python train.py --train_examples=195000 --isotropic=true --dropout=0.05 --moe="expert_choice" --experts_per_token=2 --residual_init="zero_last" --optimizer="nadamw" --batch_size=128
Rows from block 8 of a small multi-label image tagger, named by matrix and row number. Rows with one number belong to one neuron. Each number is 128 + 24 x the weight over its row's rms, rounded and kept within 0 to 255. All counts start at 0. Numbers have three digits each.
After each neuron's rows are labels from the 100 images, of 14976, where the neuron reaches its largest size: "top examples" is what is common among them; "patch colour" is the nearest of a few named colours to the mean colour under the peak. Only what is clearly more common there than usual is listed. The data: simulated telescope pictures of galaxies.
# gate: MLP gate (model.blocks.8.mlp.gate.weight, 848x320), inputs 107-213
# fc1: MLP up (model.blocks.8.mlp.fc1.weight, 848x320), inputs 107-213
# fc2: MLP down (model.blocks.8.mlp.fc2.weight, 320x848, transposed), outputs 107-213

gate.184:140139129128094130074101146141146106153154128123115126112129137182140107137146147106131138170139125125120104142173119108104095125108126141130070113137134136134146137096152160107114108163124111143121113130151151105128131169142149150099142172104138094165169115146105184163096173146132160121115145119105123115127106118122104
fc1.184:108093062149106112097121146104088114140092134159085114155149124149114145153135166156118103148169150123121116131109106136144142128153104088145088120138093104145095144094180078104075093134119115148102138093118146122123118162167109088164111142144142171130124118098131118146130144121109135099116160086104116169149118091096125
fc2.184:076107178170114159161116164148148111083091104104183108153122140116133122136105140158139097118140131144169079107109158129139120144169111135143099148092140123155134138124119086104155111157100170134125138164131148131160143120100114094146124148116109131101145104086144090112053172131134128142097094128097152132112118142125085
top examples: winding: clockwise outward; barred spiral; two-armed spiral
patch colour: brown

gate.120:160142113111191097122129182099105124124136135100138121114148134133153108146133121112147126134118096072115099145170152109122117140159109129136076105108123137106106127116148110140085102098127085143113140097114155105108139186134132141108134131129131138160169125116114129111106117101097136101126162119144105155125147115121104
fc1.120:091127112134188124118122074130132154135135151109137166115161138077112125125121105078152139108119115099098116110140103109140159150119146117151138099148112098137108138162147114116162158140111101118189143133131069135154170125081144145139156148102092160124121149148173128121178119102137123173138131117124155155151121148106109
fc2.120:126144045122120152116129125151123117141142155149127129094176088138164127126151134122118116158089158131079202170124097145136107136086118133104137094164106150127130112136155160116129142127113108123127115119107148077099106136142099152121101096131128150135147124142131128120164108158133143082167159135171151128166177153117113
top examples: lensed arc
patch colour: brown; grey

gate.261:118145144135121157114139144140144095114148139121083152144112111143113119146096139128102128112146119134116126109196118113143089163163089121137099155169110123126132112118121165112133156150119116087128109122128102137107112167150163179105121097132145122126104116122116174179114145099102115087106149129095111141126108071183108
fc1.261:087171136101132130150128183068148126078079147134143128121122139130161143088159136131155119091153114139173097158145089161106106117131115135179093117184087088125153158104136111147147133140141133099112140142126120124103169157126173124147152115104124156122118146155121165141150120097110143145125121097153088143138114129116152
fc2.261:133159138111115089096107130145095186101133088172145141203137123090140137135162130118148114130140130092114152082109133131107134147127127147139154120102109151152104178140129127096159145155134130087139148113066163124137149174141125131142093138130135095109127142108191123127119127129153140130136100168165115136122112139121134
top examples: irregular
patch colour: brown; grey

gate.8:134123131134137121104166104101148126146096096108069169113146153112109156149120121127161062147137104124094176108122131136113131144127113134094086102176142136153112088147144106113129113140105088118145126134121103124169117162086125131106137119131118143133122121139132144117153150132169162119143148110087128137145111122136141
fc1.8:099105115159110142122124091144149126150150115146105186146109131124178126138098087117108094123121168119133142116124116153121147092100154129103116126154123112169138154120136095119153119139093097149114072117125128140155115107132135093124107148156129101168126112157150108149162137142133127110158087162147103149126112144147106
fc2.8:132122182110205092127081148089167127083129188144096153139098154110132134098115106119134123089147066146185081102129138122118128132164140121102131141120127091149146101110115100141150125135158114142159159125161124171122130125087136118129146143135139087149116143125099119108145155135164133157080133123096092130113102103132157
top examples: merging pair
patch colour: brown; grey

gate.353:116126116139128104104119154104103122154132175159100133146155112128099130130124128137138129156149145146094058139115117136110145113105105136150139109099138110105135101093103123122129162140035099138099144102129092135144097147159128111114100127161133118133121151114146178115131111099138145134107119136110147118106123137106082
fc1.353:151164156115106149140129183125121092093144085124139076158117128187132092111144131092142114080119100103114105100147115158149153121134151130143132145106066179154115158092128152127075125129140124108143179116113140114087105158100067130116159116115104117141128099132125104115132132113106125126119163129093144095129110169155101
fc2.353:128145102126128169175148132111111099144057106106147114110151123087137136142086115078157143069124118108100141136140107078140146102140109111134095129188082102102124133109141120118142151103136132106181108137130154066119132087161136103109123110110095107104165095094107137106144098132134129139162100124099160159190144133116128
top examples: winding: clockwise outward; barred spiral
patch colour: brown

gate.544:119154153165094105119154083146096120082127075122090153119138134091129144109118131093136093145109087128114128096095137161159159103131140114151092134133148118152134121163187107147109138128126119124122120103123102100112107149141123132155118141115122156157105138145131145119115153148107179079089149121110103134102112074115121
fc1.544:151133087131125151115157103175118141125162099139130141077111152136169161128108142133100128097126104106122112143113176118132158115148117155119131121113124118205166166113143141139143126118140107073152119161138161148145132105148123125113175147106104094096092107150168085176116121108103149105129123108122064150138163063105175
fc2.544:210122137125156153102114128110141146133183150110089127094167141122139134142178157090104132139158049111135121112142124137148164162107178070131142104166134103155144109134141150155124120121117142143136114129157111123130122109116123140176137119163130130126115197149086140120147142142139115184102138120122092168129110129112125
top examples: merging pair
patch colour: brown

gate.434:144120128139182096141152082140100119123157095133108152110146136151120183105105115114117148159098144066077137096134115142140148144157093113164113112080058202134114137132113135119172104125121118090138126111138157152107131157131149140094136104087081135107139176132150145147148108105112160119134131144148101086107123135131143
fc1.434:169125146126156099160141097148109136146151137126156119154085144117127115148151187175158102157127116127097147115139115138097108152154109115143159119120097121116125131136088116154113147127155079133144100131202124139138189081085127093130175117131073160121122109114141152118136120132134117166132138084133117128128133094084132
fc2.434:133159113116140095129159149128131111079137092142120151093151092163164162156110120092126117119120164121118142147145097159134091127095123139115127168158143183140160127118179152092128133115084147124084145145110148119119115152140126132132112110098095112131133101094128159174169124165164123089130084099151170150186162118106095
top examples: lensed arc
patch colour: brown

gate.549:141105149153129094100121154132144116132140153101147122124151171116100109101157128196145102112138117114077127135151109132137081133170126120166143123155074147113104174119162134133129079186133151138097172147138107128163114151139109155092122087153140124118109124124077116054118130103187125137144145105130125143098109124141106
fc1.549:121143101128084107154162152112153150157113139103129124132092138127110141153131139141091135163129157146138116146147128119129159148103135081157092116118092175171133130166145137127149155141127112080140142099115135128117125082144121175190171134151110174082158137127173113130124154164145123124130144117139162144129114150130144
fc2.549:156121120129170078124120134139138132129140105196115123138191126117172135164122120109106146127143120168132153159118089178129114147110118141130130090152123105126139064132147133103087135118140117117124143136140138089129138127134153185117141117114150143129102126132067136110165141151113151134113183122152108124122142166117146
top examples: irregular
patch colour: grey

gate.46:170120100107141126158153133121143164115150155104101126126141132132138165124119144099102122123110113114068112085142139121126115181122135099156093173129150172138131089124120099128128144134109086141126124106100113131102106143153124105105177107122136171089131147126113134170149124137066155067108142108110122124130150112117135
fc1.46:125130080185068122158113119150136168125121134130118139142176080102149085125112157102150168139105177131105135132080102165136154102139183094083141142132156136117132175128099106119152124108143136112053131096085137125087117147131129114157147082150154103163126133164174098135120116141112121128122130156123141148165129117127166
fc2.46:108109199140153092111076156111175112127145129117125128156105193122117121090107098120159160139176079144191067133111139132119151109159134142102135149092151077154122117110082085132124130128163133147175142128148131168135111127088158088108133155125153130120132156139092129109113168097161130169081150135078106135102131144108151
top examples: lensed arc; ring galaxy
patch colour: brown

gate.720:135137117128130136114157122168114124166134152140103153107140121171084125117064101140121129152135164116106104098118167151154154079140101136091153091141146153126164114172104158108105139161125094119089149148076091126136110149117104117110129135170117097128139084095145118138167153119127128120130139148121143109108133168121147
fc1.720:166096118065176119148117159142148106172165119088101140160110100145107153122121090111161087130120157118135123120183121120113122124105104093125106107144163178110127094097149141105141123076115098160132099132145151132165094103130112131124110155132154098090139104066101156121142115076158123165127142118127128104088101103129151
fc2.720:138111153132184108093122126156136100136142122104128145110127178141136123143141097106132145144142151142128099150129147093116123129133146185113127109118128077168153117127096125139108143093160117130163147159183111126147125115108165148102121137117124199139115157160109138099117146100134119147078175110106120112096152147141186
top examples: many-armed spiral; lensed arc
patch colour: brown

gate.89:121118117064152114089152099096133107138128140112104135086155119111109142120134115111122134137154131125121125117112168117119124133132090114131095142119126116182149093120151151084092100137116125184098162131109123114086124129125113154110111128134124142144169193088115184138127145127138126166121135155110142145170128114112086
fc1.89:083158172144158080123117103139162126074114126142097073126125165148136173139129149075110121149142158130148119170108121088130133160086106172092152160137088129135147150090082165130121126119181105120115107131096116117096154139137079129109130113158120147160131127137086097117131125157112124123152128104084113131106172127122082
fc2.89:129150146143107138121158152121094132110107135162124109211069131142138122142116122143125100095125160160120126133109164068155082137144109102119068147120106142118109149113147104077104138164128138152107118123122151104115106124097086128131159101128110063117151118143084103153113147114110127116106122108100139138119125144119147
top examples: round elliptical; ring galaxy
patch colour: brown

gate.479:106157112133086110120141125074094090100145136131112082107161132118098153116113140067106117145133137161141132144134120120151143108141139140150151116146144090109092093166113137153136093136140108109140127137116111110148143109077114134107115109137134128103164115121138118097166171141116147163157134156103121141102084112068114
fc1.479:182111126131143153147116123121143076100121131151188120114154120141103152173154172138176117135107141172085158176135101106072110142164092139171153106157112149139106120105134139133138145111148113170156138146148106144126135166135106158157107165141133134123112117133150098143113078162115112142138130106080164076128100188138103
fc2.479:129140117113124135199131117145147128124149127145145147045141134134113119127129147116092130122077136130117101129143123158132130117133141108122155159182104152108133092143160135126151141142187145104128105129144098109145142109099119136109146102083104135123122162147116122102137106166101148107154109135108118125189097090172162
top examples: round elliptical
patch colour: brown

gate.474:112140106134141138117152122128114152132123094137138180122098136184142141138121119171107111088095093121096073111142134141118094121104142126144127104102134126100133133122073172174098111172114114137094100148106107098084139139148137145135123118166136120146139125105171118140151143124131143126158114144162118109152131119129140
fc1.474:130122143134125066094113128153146158151147112152150075158124161134112105119110180141117162135122141156136149117089121134098107139110134136122173101163141112140128113136127109151145124149092128150114156162079138147152112129106161147130137142088126112131106126141109158115153138180195126163106124122140192100074103145158138
fc2.474:156133096115117129176111094182079109162151128136183153055126146156132145145138083090125143134109127131115149133092130152168145131101160116127125117104096112124143157122125148163116154130155142105165157138160134095129106080141141143133109119136113164103140157155159122117142123137095151098132148127127159102159163159150155
top examples: many-armed spiral; winding: anticlockwise outward; winding: clockwise outward
patch colour: brown

gate.218:135144146097163123124139175099146140165140144102101187143134099131079152130117103144120147177142154120123092113163126134145145116155125113106108103146129146142122073132145113143126122123125135129143102149069146093133137174144129097092117141116140100127095118076168168102136123107159127108106168121093143087121135115144122
fc1.218:108141140161100109119162138141147134153138166152106132121094102173120118109059109134106149116154140121132159152149130128166130103118120110157132076154114105112167118142159115135134153101143103154126097136134109119148128149138116135104086146130147117129135113099127093143137116121143094140136121156104146096086153128098112
fc2.218:123102150147179106100088143088144124124178113103120149134068166123117138128138113124130131136162071120154094130107163118126113122133126107117132111076122074143157094126108114149096130106163103137164152133188113170148123116073122155125144170131123150118122156162102116089100139108115140172075161123100085130088132151112112
top examples: many-armed spiral; small; tilted; ring galaxy
patch colour: brown

gate.339:128138145114106143152138089128107096149164114104124137135102113163138119106164104151165076151162111100110086121153124129189117137122108107144123138149074149209132099084161148168149088127131166170115138128145139120131138136168129138110092142101122113161107123086147170135116136128143160121111114085118120139129109143082137
fc1.339:143154142120157112129132139162132166164112131153161179147117117093097146100144136140125129145120083077147074149070138137112120151134098135107112192143146119112118153145112123139146118128121146165092168148105103117130112104108119137143128150144137142128132086170090136130101146101147137101154136148137121113136113065126146
fc2.339:183118123114136142086125131134150069119153105137124118148164148090071128087126134114102142119112095142123137141112134143092119087117120111138128147136136118122106122111158108164154134090115110096094114131126103165150119156138123103099164151120131112134098146128148120087123113130138123111123147155180081152125186110084066
top examples: many-armed spiral; winding: anticlockwise outward
patch colour: grey

gate.215:108095154133109175106100138098097111134129132121113167140120131173153081131096108154137073184127145141143128091170131145162143125106091114128132110109095133107142140146114103124177148154123142148114124146158132149128167091136149107153116131141090130141104153097115131127141146153135137122172154119155145127110098185126123
fc1.215:171127124122086114181121127140153146117107132164176118162169140145133129128157120104137174094120151101143158127119132092137118090103078120142065127108114133106107122118135135153115135135119124134126116128136135130090106140157131167147102101122167101146134146059150136119119102130098136150127106107150133149146064125149115
fc2.215:175147079092128159186140120114123134127120136085161154082091131147145125125139112147114126186082140119087136137144136122143115160111146148125107140143133157100160151144132193165092156151117170139141132138120117109120127104175105159134119120111125152144142152144100183115125118115092138099176141122103143109136106161148138
top examples: many-armed spiral; winding: anticlockwise outward
patch colour: grey

gate.628:137114101109135136142142083152145047081150089097102152111135105130132133119063123174116125149115128068133129150093143164130139140161119089139112120120109125126111138098153129152150122070149128140117113116150126100143127084153101130103118139132129177151146111111114151132085123136117151117153162148142136110132092085089105
fc1.628:123082128114129101128128129126137131148126168160149125106099166161139148126162118089100157129135161120111126170159128118101099127131119112146160116162165145134136143099179132139123134119153138160144138137097115103129125121127158154095119127100163137130147115153125122147151090120116112151101118091119105091154126082122126
fc2.628:147099126143175115121141130140116126129115148108119138113145108150104099128135157166097095120132128115134110072138148147146144133183133120165102139106139123111138095134129136133119130143119131114139126127137144109136157109113125122127159136140104133123102120123109143111148125102101134125153097136144112112131070104189132
top examples: round elliptical
patch colour: brown

gate.415:119135120113126134124141133125115140143131098128100156126099169110134121140089114124123127177188111137128123129109149143126128128118113120131084120149104146113115125142087176110132134192124118082091140135151134128131137162133110120107125114139130142076140118105127142113103160073174135082144173102138123128108134101105087
fc1.415:106094142138176163139121102128086116117143167164105157134102148134083158130141138121138116122139131122183126114097125135160134116124119131116106165142137064123108123125118127136101155132135070148114091132107093150148137160121112099119143157141111071121127149129097116087116158144112124108162127183137106164153120131080153
fc2.415:146148158106119153150144149103142135133150149101154094140057149139110114114136147154153136139130135133125101105117135107084127160130125124181133179107102133127106158110106120131096130122126137112108140139126144167138119171137121136123165143124073143140123147126182127146106116076145128169113103097117102130078139111120164
top examples: irregular
patch colour: grey

gate.246:069116108107140122155124143119117078095139131136136117087110111150093106134121116159166125097112127135089153150121154170123131143128137119100141134151084091129154176126141135121150131087121138137122146112094084117150110128080133112112114133132128196137154125120144151109125115135133132143155155121126122129082097029094122
fc1.246:108142132114108117145090138142131141160127154164095131104146108128099117094118097138136138122111141162114179059180128148152116147098145123143098148150090132157144156129119129125150091166127092089119162133101104123146150137117152085154133130116121118101117132086157145132114136120168128150146149140119124148106143136137143
fc2.246:159146121124118146080122140136124141146110110129135094151112136126133156124099117091148161145142142083121154171136093101149122132080130151111127120115129119151133164135126117138136143087100083114129165134116129147095101132119131150138092119134109106127155136127146074134131100144150126145107151108119136104117179171075123
top examples: round elliptical
patch colour: brown

gate.652:124142084146125125140146162130155132113121072132113122103125180117103191093105111132122183152112116102126147135119106133111117157121124154108085122101105136171101171112127107120100123160090140104137113103120165139103116153130059091156115161144141135150118144143152110175105147141139141077110142125123096103129125117139129
fc1.652:165147141090118110112125110161134132137119138113132134149129126110108125140178153128126111159151116153168115128166142130142139146115109106118156107110110109088138103165096112088097107097158122136111130110169128143167163113131133129116123102109138133123143129179146101104113118107141140131170131097138118155090146076081109
fc2.652:105138098137132131164121101136131106151119150114102106057163136119142112148094058097110183146121163170108149134173107178162112129099134172117143121158129151097143086137166153137126163095123138136112135125096139106102141109142161130149137080125129131146151117124069142166121111163124116124140123096103178119177146105130175
top examples: many-armed spiral; winding: clockwise outward
patch colour: brown

gate.99:093086113052149168102119115144097127128165161117123161114121104122138158145149107099136171127127138114139102133159141145127111146139144125158068083125146148174089113096131147142101129143075084145106116149122107135127103116107158107130173146103149110104111137086132119164159138117141183176117127119181133106111114148124108
fc1.99:149090161143102129102147109129105156153113159171123143159146087140133136157151136126179122153128113137112114138110156183143124086119098114124116093114129153096119167129116124121115125088107127144076120154120151153141119113112140141103170117115146095110135126116152124172161113145135148118138070095133145100140127144111116
fc2.99:120101145159152085093071134133175146141154118140125186127110182097115115116149142115117160132123103121130092107143148091138146124132159150102163146083131113156127138114093141171137114134180103112173171140187130177159148147081158123139128148138151160141105138153150142096139143144144128165079137136106112091125147119152145
top examples: round elliptical
patch colour: brown; grey

gate.675:098150126117143096107130112125130090120127203147096099137122134156122113127094130158147101147165117155128139141138143186127076124157118118171077138172147127145143109134107180137100132129122134174130106150144122140082135122088154170180124132111114165111107098112136161120129157134136128124125121157092163139113108132133144
fc1.675:126136160106111132160154102132088140076134146095113135140089150110155161146138110135149093136121106124126112168102151124153141147099110128119098129141106132139172141139130148158107113151145043095128138121134121149113145119146143166136161170133102177124145140146112135164113125112102129102138131117110083180113100096156096
fc2.675:120115144140116114077114159107178175101117114169096128171148110105120099136132157131129125118141105114110135104146126108092094140160124135117136133116159151152116111128129109101188110151123129130091101144093155153140131173123112103128109132083107050142097115092118115140136123138154134130122079153129095147120104131133118
top examples: many-armed spiral; winding: anticlockwise outward
patch colour: brown

gate.566:134140123139119160124124132146150095125115134138120176109135148112139097159133142147146129126143108165072125099117136165129168093100107134094138135139138164156137137148097103147161143176152103129125142118141133091186130091105109131134136107115111122155094160157133167152128137138115143094115116126124149154141146122115102
fc1.566:133162127099131126138166154123136148173111135135124126153116104182157126159073133117121143084121091114146070101172150124132113105097151132163132124126118120105133144111135160133123150137113117163132138142153140147116096166156132112121152159143133117080135137138171088118073119131126126123139101092123077127145123128146082
fc2.566:134121093069134163089155112132129135130120126101156091201101092091099168133169134146135139100091155163066172116108109156120117106111121134137125164110100115128127157130131161127114179141130143101163188115131104124126111137153115157137111125190167134125129122114159152092085115143108143119166132189161146110101135157127137
top examples: merging pair; ring galaxy
patch colour: brown

gate.30:152137120106113133149129114134148100119160082104108109136115130135107139134122128159167123111124124149132136119122109162109105128134156143080119104149136134132177126153120106132150176148094140128109141156095186115128110107113139153092163164159175162096134160141126175110126176123192132144115142112171103121107124071176112
fc1.30:152134121106119119120130147113082119083113163140162145084142111112112134119150133125144079151119180134138118183133085159115143140106107090142123128082141159131116170129108113108126140130161119132124106103140102153127095117128098124131135124087146163106103153118180141135136142115148151158150156115146146120112116118085139
fc2.30:115120101138122116159099166133143121175136126041166154071134098107104145104148059092149136168128111123169133155134120107111167149162133138136119094086124090145168120137092143143087127134162122131116130104126111151132101090113130104149133160160062167124109139111096104107171120124109150151109190115121102090123140137149149
top examples: round elliptical
patch colour: grey

gate.192:140133135135135123115129094129144142135147154130106197154112141131140107113092148121125099130103103124057104108113164062122102145119149165139128139152118121134111121134135114098147170149124100101129137124093072144116130177143149172113114117115145130102162111103186112125124137142114107144104144095102129146102145138119090
fc1.192:137153113125204115138188160137146096114118113115149099137092149105129134099096113131148136128133087108108143171132117127127096162113125119133131103118109120121121150138112157141099118137128115141165123095156138131135148133086093165113153128115093175114118111145101135169081142166120126132126122142137158119111102123123115
fc2.192:146150072132102147101137130213164103129118151110130107102181102160140134153134165108129106169112135108075172127159103161139122150102108163167097124120145154103161137141173162118152153155086150120081097148120139071111109125146117126133135108122074122159126079128113118132121101146141121090180164121182135092162121129152079
top examples: lensed arc
patch colour: brown

gate.250:123079104114113119138129108142127147112180154151089146084154113093128160111130138135155089157145116089076118151105124120083126132103048138116095116220122117127103114117112150095124093127102084160120140102100160142149108122145146120107099105166154144146156096138143145111140145103109126123126148171103116124127125121088142
fc1.250:141154141111098130135102133154124102134136117147130112135130153128142127146097147183148090124136114130086123127108118157140141090191157197087100128121146113153165166153184138098166199152131110126114124104095133130127105147112095117118149157115096163119125142132175187146174083133134135096171099103069108133111135140162144
fc2.250:132097150146129125123098131191141148150120100150093130094149107147161128099165148155121156132159124066130141098111096111157141119153132122126137130140128127137107123112121107138124117129110086124083104119160129144132167103104099139123090158184160125097135091124081130111159144110137097117148160123126111146070123117157158
top examples: merging pair
patch colour: brown

gate.211:144150113124118132112134121129109127107161106124092138125120126159121162117138149119107109130144117069157148143110144120142107109132112108107069106147096108117141120151141136128128120160166100137103112112124150143114108110147105131130152121100137110132137151106134148129124146109087174084179142133132100168125116139104122
fc1.211:146156087119119136166142098092166105135140117107096127148112119132167152132145082106125160122107134136103165129173164112138111079107108140160143121118134153103136154113146115116124116150153133139133094120121140148125125123166178169129088108130162143143123148118128122183120106124166115123134134114146170132115128096199161
fc2.211:101165150150141145203149101126136104131094199101128115116129178121117123105135133135144124079122138128178070157149118138142089125143154120145123130155135120137116081134119124117119136114140162152119084130098157132127123142124120100119124128099131132113149129098106125132064153150119111131148137154077170144138129146108111
top examples: winding: clockwise outward; barred spiral
patch colour: grey

gate.696:154133132060171122144123099120112126146121146143119182092160176163134173147136122122083108123082114084129120086156098100085145128105122145154149140081121115110120105139156114134149132147104099144154082131163082097144130170121120126131108120151129134084137134079167138153141115114089134122109113139131102155134164155166136
fc1.696:147144129135099068105128111124115145122093099130128153086113129109148115119136102116125141118120137127110127105057100149128116102108144117112148091109121175123113112092159095133128089161142110124141118175129127111114152164106147106132093149144142095160147148087145105153180111117166136171127140141170151130122136113118132
fc2.696:085144200136154110141106138097140124138136159099132136118076193106124119112134101113144139117164112139186054117134115128133101117154136154090127170134154084161113109134071106134125131131162132140181148140134123175124125141078152088130130116143156116101153137111118127110106170120119149124075119132081153163102132148143155
top examples: lensed arc
patch colour: brown

gate.66:139156166170150128163152125142152113138131118111135134101107086137136128120129170090140105134125105099137129148086188116110106115163125169137139126134129160136162135108136190132134131109088146164122150131134125142140088137128175092162116091152095137135118143138110136163124134141172137124132119153158159149110147122108143
fc1.66:134112108130162094121106192128131095143152110146156144146177135078143141091142127140140142137124088130130115135136141169126107149114152094112130089173136112116133124075060141148172139146119097116080091159080132126107121144149116125087138132083107137144142160111088153129163146155117114149135161124134162084114155127110066
fc2.66:125117069087113136125114078169116128133118149103094124127210097145130139140149142106113128127111118114089170159159098147154124156116131114136142110132111153135123147138159164115160113121141109139070124123097139090125148116155097144140101126149143145132091125134142116123161089151107139116178149143149093109152150115118119
top examples: merging pair; two-armed spiral
patch colour: grey

gate.296:128139110105124131140121131126113154120154124102108182127122153148154105143096153156111097107098135137101103154162162125128119141134147121137136133138087167126133137140175143111132166148088124113146120117125131143133091138131145125118125100160123167082156123108156135140148111134166122115116129130154133143070141098138106
fc1.296:120104145103110145136133140124132112124087118134160095137109182116108120138129128124139132132169112138102100124106090135077103183129097122188114100129082104132113148071124149141119144201144098122142135165126198151092116149129085144132142158116146189154113123132103151128113130123112123151073143118115113119117097159128094
fc2.296:142152094118107141130129158126098127098108139137103096117169082080158139168103108115113134060103133098127155131132114147154048114113119118112136119151134148147143072128190139081132149095097112140128131169117120116126108138156096109133134104132119127101158111116118157140111136166114134095141098148134172151159130134113115
top examples: irregular; small
patch colour: brown

gate.86:115131083104136173109118166093086127109147155147121163191162104132136126144172116106136153128095120111132097106168160116129118116136158101141125111182103140099116092106120190157118135105140151121115142108135083144127096140138107116126138131105125152125067146103124140133072154147102142119148124107141136138132120113157117
fc1.86:152150115098164115121113143117167099102155131077128119125119140125133083143148128146070153131140122136136114129134089138152113158113117149112124165107112112118123101162137103123158069133092157140134166132108123101084123102147049111119150133116144135133118119172108098143103120147101137136136115110160119096120146159126124
fc2.86:125111107147123110100159139148090121128135092161128180112143087149148120147107157137118062134124120086085142164122131154085163122096099125120156107108142115117150134149120134100137097098126113127141088118098128114140124178162113152142133118135114145117114124143122105127163125107169110162127158080131116144094100149102095
top examples: merging pair
patch colour: brown

gate.394:114123110135105136138181128134055129176127164136121189144108096145117111149170111179128076136143117122096098108138168154143116121149104097175131097101154164135108111160141126157071120143103114126126179120109095100090131101070117095106162096093123125144146141101151140132144131105162128174125136154159165088156097125119117
fc1.394:111078116064123141137138118113115103161124163098155137145108119165138171127104127130148106100133178123162176143140147117105094126155141119129128092117146134148160138102155110131124144118104127177082136146160130138125143095124177116151129151149162089172180148080113143162093111164158132193144121173173146115124122116147096
fc2.394:127098122120161101116094111155158135119172145109138165071135144137130129117165128112123144167133123118141114128141111151109191117116172139111168088082139102129153111132106160170118119121153119121166146140181106154134120141131171129126092131135157180141105178151164152109144124144119124169109159120126123088150134121142165
top examples: round elliptical; many-armed spiral
patch colour: brown; grey

gate.380:155115106133140098150126117158120121135147161075116143105133114084149111144033115108128133113153123078104115101129128108142138181102120129139076103136058170161150121122141131085166120152159115153147127139109093119155134135192129200141152132098163161129061165145109141102143116112144143110078144085082118148125136119148127
fc1.380:084112103144117121116103105154128142095131147129133164112099132137130134159130125111100127130134135099137113116135111137158149105137173102118101128118144152158078095096126142138161103130173172155136072131097162142113154149123100115149145134123113120135098151173147145100098138122171144153116125159098128086139155130141124
fc2.380:109136185133125114155164131136132117134113161149103119098132122106111109121110125170156133129167147155139095111147132100159115126185080160139113140149160103196070139122103100121133088104122129101127129147094163116130163165154139080138142140137071105105122107087135154134148148096160132143105113101120141167090115144098170
top examples: irregular
patch colour: brown